From a checkpoint of a small image classifier: 3.07M parameters, num experts 8.
Rows from block 2 of a small image classifier, named by matrix and row number. Rows with one number belong to one neuron. Each number is 128 + 32 x the weight over its row's rms, rounded and kept within 0 to 255. All counts start at 0. Numbers have three digits each. After the name is the row's rms in percent of the matrix's.
After each neuron's rows are labels from the 100 images, of 14848, where the neuron reaches its highest value: "top examples" is what is common among them. Only what is clearly more common there than usual is listed. The data: flat shapes of many kinds, plain or patterned, on busy backdrops.
# fc1: MLP up (model.blocks.2.mlp.fc1.weight, 256x64), inputs 0-63
# fc2: MLP down (model.blocks.2.mlp.fc2.weight, 64x256, transposed), outputs 0-63

fc1.153 106:133117090166106175140103180140133156098081156068149064086113127158105105128166150142094121103097155118166102150093174141130132143122135026078108148108106118131101146112171091127039127130122129
fc2.153 095:140128104129167178127159168134137130083111113070095081160119113207145115149152095111170148132107097129184128139115072143077096167135090158157115125122112047099121103106118091196141095162113171
top examples: red shape

fc1.124 096:127134140143101122123113117068168082156128089178123102054126094096177147106077159096167161149104154195105150108105157113077170135101184159116100164160139107094117100117159135132106109197089148
fc2.124 092:157090188152153108183103120137193154147163155109143132164153109208124131166122132138102081145139081130154112102147095118168124087149156105140127117167117038116128124080178134108202102123123103
top examples: brown shape; its colour: brown

fc1.184 085:101123142100102090108111113133163089065109121112078075167142132166082087147121102134117142111175172148222087164138176109169125117109080107097125165171148100123130113132093097100162121140199114
fc2.184 092:139144163192128172126129165102108107172161143136165105095026103105154144144093133112075154196106114140111099112186153101114126149110208127159118108082146097095113144127125087149110076110117116
top examples: red shape; its colour: red; its colour: orange

fc1.150 078:118102088138135057125132227143124098153087113086142119066136103117115080084104141107081117109080101112099128097151165143146089086122100116125185120125167081135105115123149162148161124081110061
fc2.150 102:124116129104078099054154139115157151100109105110104098185196162161155154109132139116110174163123180167108091152180087113119134078157127172134121127179049157085119120122114064139137140117128162
top examples: orange shape; its colour: orange

fc1.125 091:169138063118078094142119137189102100139089151087094085127103152138128100101096113166073153220092110188097182103142094124151143125137094125141159102061090126161124106156149099133138148107148130
fc2.125 092:116104099143151133191105105103143145122208110118127117090179108145083107107170097082128092097149153169181036133129184135103186111124108136137128177183173147121127100103126153147149166116134097
top examples: green shape; its colour: green

fc1.95 103:181152162066147106175090151154118112088072136095114122180130090168132043122097160106178114126137143107136083160112156125180076107128092083090126151097110131097165171108185117108124104137109110
fc2.95 116:135083088169164147134160140147170130122135140167147131082121146149137155095151079099122099132065132140114134073125125090086173113179150142135155081150145017185115125111097183088167115112122148
top examples: white shape

fc1.12 107:121145115106183127152107108140055067116115168088119181137071137147123198135116129132174147132149117114183097154132099081174133152210116068135143083080157099123120082148129157115139150125150151
fc2.12 097:154141141143065150156136109096184166136138144128154101107138146122149109087115075098096080095075094117106144090099149068157122081131107150043144148162062105127123159092151123162096167111168084
top examples: teal shape; its colour: teal

fc1.177 089:171129091068111139144137156075106059117090173148170118140059074079153134159080149121130169175155165136116129109177127095138122146122107177137125187150107123128134178083097171087153124150134152
fc2.177 104:140151172130096089087102075121132142133103127111105145128165150159083121140096114133111150112139086172115030110093165124159167155144137108162188081117156126115069160099105143198126113067177133
top examples: yellow shape; blue shape; its colour: yellow

fc1.47 071:118146087065106127101136145143170065169164151146144172118094116097136112117118131070095118134170052129146168133161121104163119089065151087094169121079159069116137095156162174169159135151125123
fc2.47 070:089108142133126079131133140138186137088157096171136116053129146154098151153159117078125128083121139110101106148128100150073124124094121192091142114190119219132080112098094077144116150129148071
top examples: green shape; its colour: green

fc1.78 101:141142131111119206088145184116204055160143163118103164148136160123163185107104084128140171111170092153135093118139155126138118131161103193111109159097193184127127157153156136106110159126122151
fc2.78 132:104139097156162113098165135148121154116118103141137182169118109130142160109148124123161093098152133172123109174112139140183115117096164136088112093128079255132180123130098144097101110145128083
top examples: bar

fc1.77 094:144126107134105119169116091107214152137158164106145110103148072150167081097145115174193213125119098136092163127132141100116149124168144118097140113136092139116126109070105165066153152148098189
fc2.77 085:129097089104101152120116132118098105142098130172138141131110102172118179143109127157094123118168144153173163155082191140170099092144182072159088148141143015139166085110118137120123138117125061
top examples: brown shape

fc1.112 101:131175096117127050106134084163151134133155117085141154169154182134114116167127112093151109144061102111143099079133104092132110163077080154102155159124077108123141151219123128162104146140191124
fc2.112 086:120106116051112178188190114169137168097133086129103100085111159156097145139081143088134150103150196097140196160154111154151137109149152110121148094148191103125170154085135141161148091135111147
top examples: its colour: yellow

fc1.139 069:054097124120156124168086108135143159154156155072141106100105154151149129112115109120146134093128151148231090125164126108148075146141154103189113100139081141124102097147106167106086067106154191
fc2.139 062:184083070116141108161125164126135068113099121191128139145114163184099135180160123154132147226130156142107105066143130102149144072127123161079130153109104067153159144113129132114097151143166120
top examples: pink shape; its colour: pink

fc1.73 097:132108120101092189116102129104180067190190170114099125060172168149122122169106113144180114115149132161145142143130158097141121099108131107058129130122151093146043159092106117179107118120112135
fc2.73 104:137134128140124133124058121073085099113109157101144153168158062164123157143104165189135125105118124080085152140126043171141147129180142198062159122133096149099157106126159115120093109086131121
top examples: bar

fc1.17 097:107106083157121135151138218164113100085161114133106140115148065124130107136106165109108125138122189216129152102140140143142071108161185049111121152150098155109132185127096165144111113164132104
fc2.17 105:149118090090155107205101039126184104136142137122138141124129186136108121118152116104151137148106140053115074132151158160111098145161109165074123116107123028121143159085159106122152125151142125
top examples: brown shape; its colour: brown

fc1.98 120:053119111132107104173084073172086140123172114117050115138071164150085131154076110125088093156107069126190147135133126166142129196155077113108113106130111108100154164110142095130147132108122126
fc2.98 117:102033125130101182074161134101118144105136109185130114125168165114083119132080125132129165106152184111077095118117150094160114164131167148139196191092126117137162152111126140178117172111144087
top examples: pink shape; its colour: pink

fc1.195 107:196152156121172142151191172148091067145147139130193146099123102086123149116123123115156134175137118148102120165122111061089106168097171152142118121137137099184140114184116196134134136185149088
fc2.195 089:091149177093091123110066114131177161143089131151098156112202165110133100146085148138111161118086140108090158139133099079158144163145092104140095169135193167070140115107070128118089178135111091
top examples: teal shape; ring; its colour: teal; largest shape: ring

fc1.38 100:124139100099105170178127072112132156120159168072099181086125112161115098109128106147088084105105144094119087091140146129128147112198155134116166127098123099143143124029163103108083186111103082
fc2.38 105:158074102180104133130123164103205090087122160108107083166110083128136127186101131186154132123180125108122194124146145113062098163110136092121119121146131201153099149163094097128134092160119159
top examples: green shape; its colour: green

fc1.22 120:076111099158118132077125127106141149137166107149146112119096165192102199100177135164028184148093118132103157120153074095105166122089105163123164133126126117090130091169114078130127107116100098
fc2.22 137:135128157135139102186170131091141091135076117151129119130087111162129094127147114117190091139097123087159118106102150118130104146165161111057105059112096033179112159122168186106151141128166152
top examples: purple shape; its colour: purple

fc1.0 083:170163203125111099111197110096115149130091152101106174100152146180123173085161151111160066103162182081105138149082168119105198135097123087114159145136109132142129148144134146144115182168147123
fc2.0 069:126159122124066163121108149140136145157096145116080096160174107071155092137136171155096155146159123155122156128124092118153109176134097178178104124125125180076176072087105078153117062145065138
top examples: red shape; its colour: red

fc1.94 097:115125175191125126144163165110120185103147190138093152161153094179086146103190124142146173121172139138090106081116137115105144151198101122138138107109153096118156125201159183144135159082116092
fc2.94 100:078145114170117165110134066168123057104107075099192119100141197117139097118107136107070122142145157094102101131168136153166156157158114106173080097179126148110108117120080100194119149124133142
top examples: yellow shape; its colour: yellow

fc1.251 110:154152144068141157180120138117127099102114201129118145069107083145174075146121153109160123217105124142087123102120142137139138130085142102093115103133134082161120157136059140054102140181102142
fc2.251 108:101136107149124114115153116088169155111119163114086114141151156069121132178082099133062142115141159158101083087115115151090093170118088147197119085197153135107130088134107136074156174163134064
top examples: red shape

fc1.238 083:110159045164136128145125114115116141147099104146067105120152134141136080071129089075138076192103102067091146122116116164102113159170075155107106083109135155177140166084154128134118132155123189
fc2.238 076:139092141126117127077133079081139102138105134135156112164117171157133124119079183177163123129123097177153146077130163124148079139139138094125116113114123022163104134149179172111096120166101052
top examples: pink shape

fc1.223 086:106145129122155112199134154146118067100111105103114100106187099145122182171088084149097130177186136199157115137096158084081130138143160085110124166164139104090110137148195117124122082110108157
fc2.223 085:121084099182099156107169081130136150136140173176102119118066154124131080120125160099121124139100079111070167129130168111129169120117106139115189131022095129145160113139111099163086156095167098
top examples: blue shape; its colour: blue; pentagon; largest shape: pentagon

fc1.247 085:077145125088108117127101190099125192051148159117172093135129142167189104200144117122141102104173128099083167125136214102122093106156155092129150093114102107144116139128115079105118094124120145
fc2.247 084:142139122105155142122059155150100147121108168123122145131082107058091125117113187101076141202193099108126149102118167160147128105073079169106150120092150066150202140130138118128129101138123091
top examples: its colour: yellow

fc1.76 151:121126137165098102109130117079143088159145056106051134165113192096138164098117108139143168138074087146143102149095089100189156093161125111087098174145118142094114085159121147125175124074166121
fc2.76 140:122189163138149182096110165113076162066099099146176121087106163100153081139113159126063164161181119128071103091121075144145121107053084171126112128137124127073125155136104114128149129124140141
top examples: bar

fc1.164 122:131109119111140144137152170144178162105124117118167130183079125132075137099123107102079134132165090108146121146154161160143087078105085188052179101087122108099162181147190112097087152110127082
fc2.164 136:106159141132200113145106149150167128138075148173104155158086111124126161112132109155029133107135103210107090108167087152135065100145085130157143136128190109128158151142187125091148116136138132
top examples: its colour: yellow

fc1.237 088:175114117096158173124139114064108115111106159084163069155118090109147178107067126126126096157115138138118112062125164122118106156137162181146046125146089106145173092140125086132076143079159098
fc2.237 105:109069100106137099091108158113132173194147096123094124095143158185131107143124118136178160179164171119143106115137102167125188089132162084099125127101179055106155191136140108081120173123100127
top examples: blue shape; its colour: blue

fc1.92 128:122136143093135110118188103158150063147088090171130119099106109136099158090123143077167142109077084127072061120119054067069095152151146104132078118121142131164114115080126143119143160137169125
fc2.92 104:097044147092145111127124097153131168151070147140112144108178111187107094124144104178093147162107108091146102140090170090148080180149140116118153171135167050099183118117123145107132104156143081
top examples: ring; frame; largest shape: ring

fc1.67 084:124093078177089081153174130143085062081153161147106136089167151087130112174147141123153087088173099119143154141122146184157107119103161158097173137145109131095137140141058151150088088075130098
fc2.67 098:172046160085116131147086111108051149138121102117174141110128179214120102163135111127166113152126141092112169130152100133105089134123092066130111122179162081158151116138170132124119158180114157
top examples: teal shape; its colour: teal

fc1.146 122:134177089133075134167169082137120090150160140100131156199093140170125129047142131168105112081114158168146138145141125117113092060133109064118147098138122086162104120118151136178115142073183142
fc2.146 121:102112057133113114132096176138177141068122123167131166092180132091093099119066172088211160121120099117119146144116132115106173153106118160090115070111097198076111103133124118130122139147095141
top examples: pink shape; its colour: pink

fc1.57 108:107107159146070116127125159153162153197115126116103091153135130182139147084154156115128155045176090133145111092200114092154110121178104136071103085121137115154119107154124135171115107178089183
fc2.57 117:138175108125151193081138100130173114176101149158134151175042095065130164175150121182144129095147123100142122174088114185156129172121108153148162144103082141117086093091136120098132136081119143
top examples: yellow shape; its colour: yellow

fc1.114 089:169119194050076116202137118140113147098136107133097142129090123203151128126104111160135161154166153123125204132146131144136135129148102094112098117152138111052091150122179133167124135066091132
fc2.114 128:068181115127103138036142094129122108178141073091197092153164167089080133138136157144111133138124124154129047137112138136143144142140123125108193110101103149123118106139094099151208123119143147
top examples: red shape; its colour: red

fc1.188 125:113093163166078100046101118083078150142117059152119154147173138098094128136111092154095100127146137085173139098146149179157129158132111132158138182128128155127147212093152096122145089075133133
fc2.188 118:142095094127137109104108142126106118154141192186116166092184124133171111113157116078088091182100114100150147156148104084159102186153164156141082153099186046120189121098121168128110123112113126
top examples: yellow shape; its colour: yellow

fc1.2 092:106117076092162143173173110142097138101153198149151135140147108154152142134117150176124094087169151101096142108181170136057103169096161062147147089105126077153135093107070159133084120114095121
fc2.2 100:130147115073135116142066116084107161084156143083151137116122150075095094121171178122141141162161111133131171164138119171089087079137093203106140089121163169042148170145112132112097124127096142
top examples: teal shape; green shape; its colour: teal; its colour: green

fc1.186 093:087063107162120086199095139180086143112130151112123155053056095147096118125052119073100136138152172167117149106127117133101115074122159157184138113140125150147134108092125119114125132076127120
fc2.186 072:132086097083084067148100090148133138150120129121196086143148153145160187169160144132146119111109130103133162146139125149146117134080115096110147127166097045165191221155131128107136136090164128
top examples: brown shape

fc1.113 093:156145116181119145143103123094184193132165106107075123133131162153099118096111175135144120164132069143120128120098097116136076027162101111098139138117144163103131163147155068124075124106162189
fc2.113 100:118141163126126141141162126144088101092080121147161109094079154142157155186093081114045153124111095124079148142143206111126132142153105121162107172121056073108124078097129121168160130149078110
top examples: yellow shape; its colour: yellow; its colour: orange

fc1.252 061:082124142127097107037148135123058118166173130163092084156136190103095091198124087113186132111069144158154133167165128109138139126118096145124094140116202117106136143119171152158143129133129137
fc2.252 048:129146125144116135129072131118180172157111151109089117192147135151162149119124058097205159101181115150124087102136106168115094082140146148169167147095120123058187121158166151137125070139128095
top examples: its colour: pink

fc1.84 116:126106098095149069169070162142111109113103102118109079146055082149118105109111149082158114137113125100182060103140147117138089172192128099068106155113125134101094089078126178130105113096149148
fc2.84 139:133122107141142160162140152079134101144162148164131130121078138166084142097168063148122120159048055099104130160118094127115152145108154132096145121122141014175102170121154169094126130113125149
top examples: orange shape; its colour: orange

fc1.27 049:148113129100120115193134088114130043140138130161173093137094037074144146122161149110133192133129146122062130083069140106101155177077147133157141118141087145128134108139107141127137123177145081
fc2.27 043:146100108142117124150115096107153143136127109118102121183126168158113121142096170176112160177090157119175126134113066128126132128179108087154126148109178012109160164064109084146149120170131175
top examples: yellow shape

fc1.89 103:090151142168101107154116116175095118152145120102084096151088133208130153137185066107146111177048127119139119139100118090116122089188092096166116131108131128125121088082128056101145131178149146
fc2.89 100:146131127094073087102124163093144111163100128147125203144150149096036133092059162139133181135148130136169139126117104109179112078127116139115155163109131116160147113151142129175116192056163118
top examples: yellow shape; its colour: yellow

fc1.61 124:128188159105105085100191063184145114163112159199117167084148167175111107191158154112130101147119066184087115123111139143161102125132102136133105116106139095143138104117116057122115120099106105
fc2.61 127:144101104133159132176123184061121100125141131110077166144087080175116168080147094145148120150049144065126142125114151123121128134176170103097147131087136075140112171131174203132126141114171147
top examples: purple shape; its colour: purple

fc1.56 046:065098140152156094122100095060136148155134117078175158126121134181091115093134113137152132104159142151169117112165123114104104169129120174181192098086082169073111109153163108130140117192140184
fc2.56 039:136088176138091217126125095173100085152130141085143160091095172147088163160165133152126122136142165112075104114139061131135134121113130109070080137147163110131159131117181106060160121141104080
top examples: green shape; its colour: green

fc1.145 107:121145125087107159159113086144153120108113157144116081142071138178100155126152128079139100068199081158119133184114153091145159064160170090118111106138114085130107116189058115110117163124090144
fc2.145 091:149136056125101070104085140156144128151148152100105139188149098126165132111128122095098196151165123065181117084152113103127175104147131147081116065117117114153124104058179110148151121094160095
top examples: pink shape; its colour: pink

fc1.3 106:110142103095172061139138128138090104135114164156135100127150084206186138133173139109181124128112118138128120164185127116158092116115195176081132145098140063149100087058092104123155138146149108
fc2.3 137:143118135146083168136153103153091125156161099111085104154100144037139140122168183083097138159138114149078097133134097104168153107115090155160099148170169219108138123170108093113150151184129113
top examples: red shape; its colour: red

fc1.72 077:115105135125117086148136150149085165107120127091069120111077098107143140130058100135200140169139133181116158088144119163175063127142135137143132184150152115116101146108145083112088173047085158
fc2.72 073:135098076140125098185086143102130091174125131103135159099156187120094131194171126125128090118067099126128136124102163185112079127122124160119162176164127094197164162147117139088183171150157107
top examples: teal shape

fc1.54 077:189118123154080166160076149136113053121148102136130078099102090092092108124099144079104145176156122173184153157165094173140130111133122108133099135083150101103118157064109141073148125090087160
fc2.54 073:090111058119133096131102114113148146151091086118163125150166174226114160131132069084156133130110144110142126135092195151162107167109154120130156116127105018140159153087108141104132127130124140
top examples: its colour: teal

fc1.227 104:089126068121136088173178104161122104151147156131102144120103068146112088190117174098168129127063102128116112153118161117107091088134156158105116117147114133087209150166171050113106109161123110
fc2.227 114:166099198111138167069089136102125119065190111163137127122069137119152150081158129128108110130218138107131171138136139128145068098146137153150142137081127114176072126119097147079116162100112093
top examples: white shape; black shape; its colour: white

fc1.219 098:098096124152081127091134106184172114085124111128128117122113178152177149153102142157164144067202122088160128156104092119131160141176125055092113153142090111145154125123147172059085163079129130
fc2.219 112:150127172135123143135105136144118104203109162093108111120102127180114170154128139150069075049092092095137124116160115150154077109092111225125151154160176078130124132115113074121109108107140151
top examples: red shape; its colour: red

fc1.239 105:164123098089133098142123143116168088116188165172137088096139103193097134105174136128113133164145175162125114188135126173109048146144070120064130096122107104135131129087171074161159148115165139
fc2.239 101:174144139076148147134177169218135120156152149124067131110078126072148098107094174159149097120185103141099100095144136137127155106146129119189135079091141168148133140104118136124149091127045150
top examples: yellow shape; its colour: yellow; orange shape; its colour: orange

fc1.19 104:158127158133123103153129132121075001156174134115154152131090093138058113167100156135128152089115135117067107098117086116118135181158110102145119139110161142105147066133066165101103135140122128
fc2.19 085:106065095125136095130169110109161191152064099143106125044083165145233118158121114163130128163133130098104140093116166130131123132103098161131146136154139082192090120115123132134121114146122075
top examples: red shape; ring

fc1.37 094:141154072083079190093091160084133046150142164118127119075126153140133067120104058122147115105134073093125178116129143133128137128165110127114117164131113119093109214154128108108169104102120108
fc2.37 105:117088150127184107125161097184113140097167111074115150162156138152073170166170207091126109106143133056142171153117115150175138161113118185109128111156114043154108102109104144137132138126134097
top examples: its colour: purple

fc1.210 124:131172158092104049156147151150126104109127099149116146156159135106087100193074103161132115091130123144134084087152116160123083125113164137050160179124111092150139033121129075104105138127134145
fc2.210 148:162027088127133172134168104078131108150097126129114120122099090190107158101145136089150116169109097117133167130118111111146147143152160128098135071135101061164111216117158192126125115153147121
top examples: brown shape

fc1.158 085:137142131155087153168167141126162094176153097101110163137122092120108112121155158090073087107121121165095109126094160138152073135105183030108165132117116141197156070076129137149136155076111140
fc2.158 095:109121120095139118080101147175128159094091135133090141113111107142154189098160163129102152072138164069155110157101080172140163118128118214070179094165147108144093137095189147128107106079119130
top examples: teal shape; its colour: teal

fc1.59 097:117087124052128097123087128128088085137133129135150115089106143153150143139107160148123114023102177125135132123135154104111183168134114145141142140070122109077135028094139094115083126165162122
fc2.59 088:136073181165114139111159089171101123117106127097159090114164110186139124101115085115161122136171084138112118124137108139123086165090166124110120135160107118152174177111065203153168103124071057
top examples: purple shape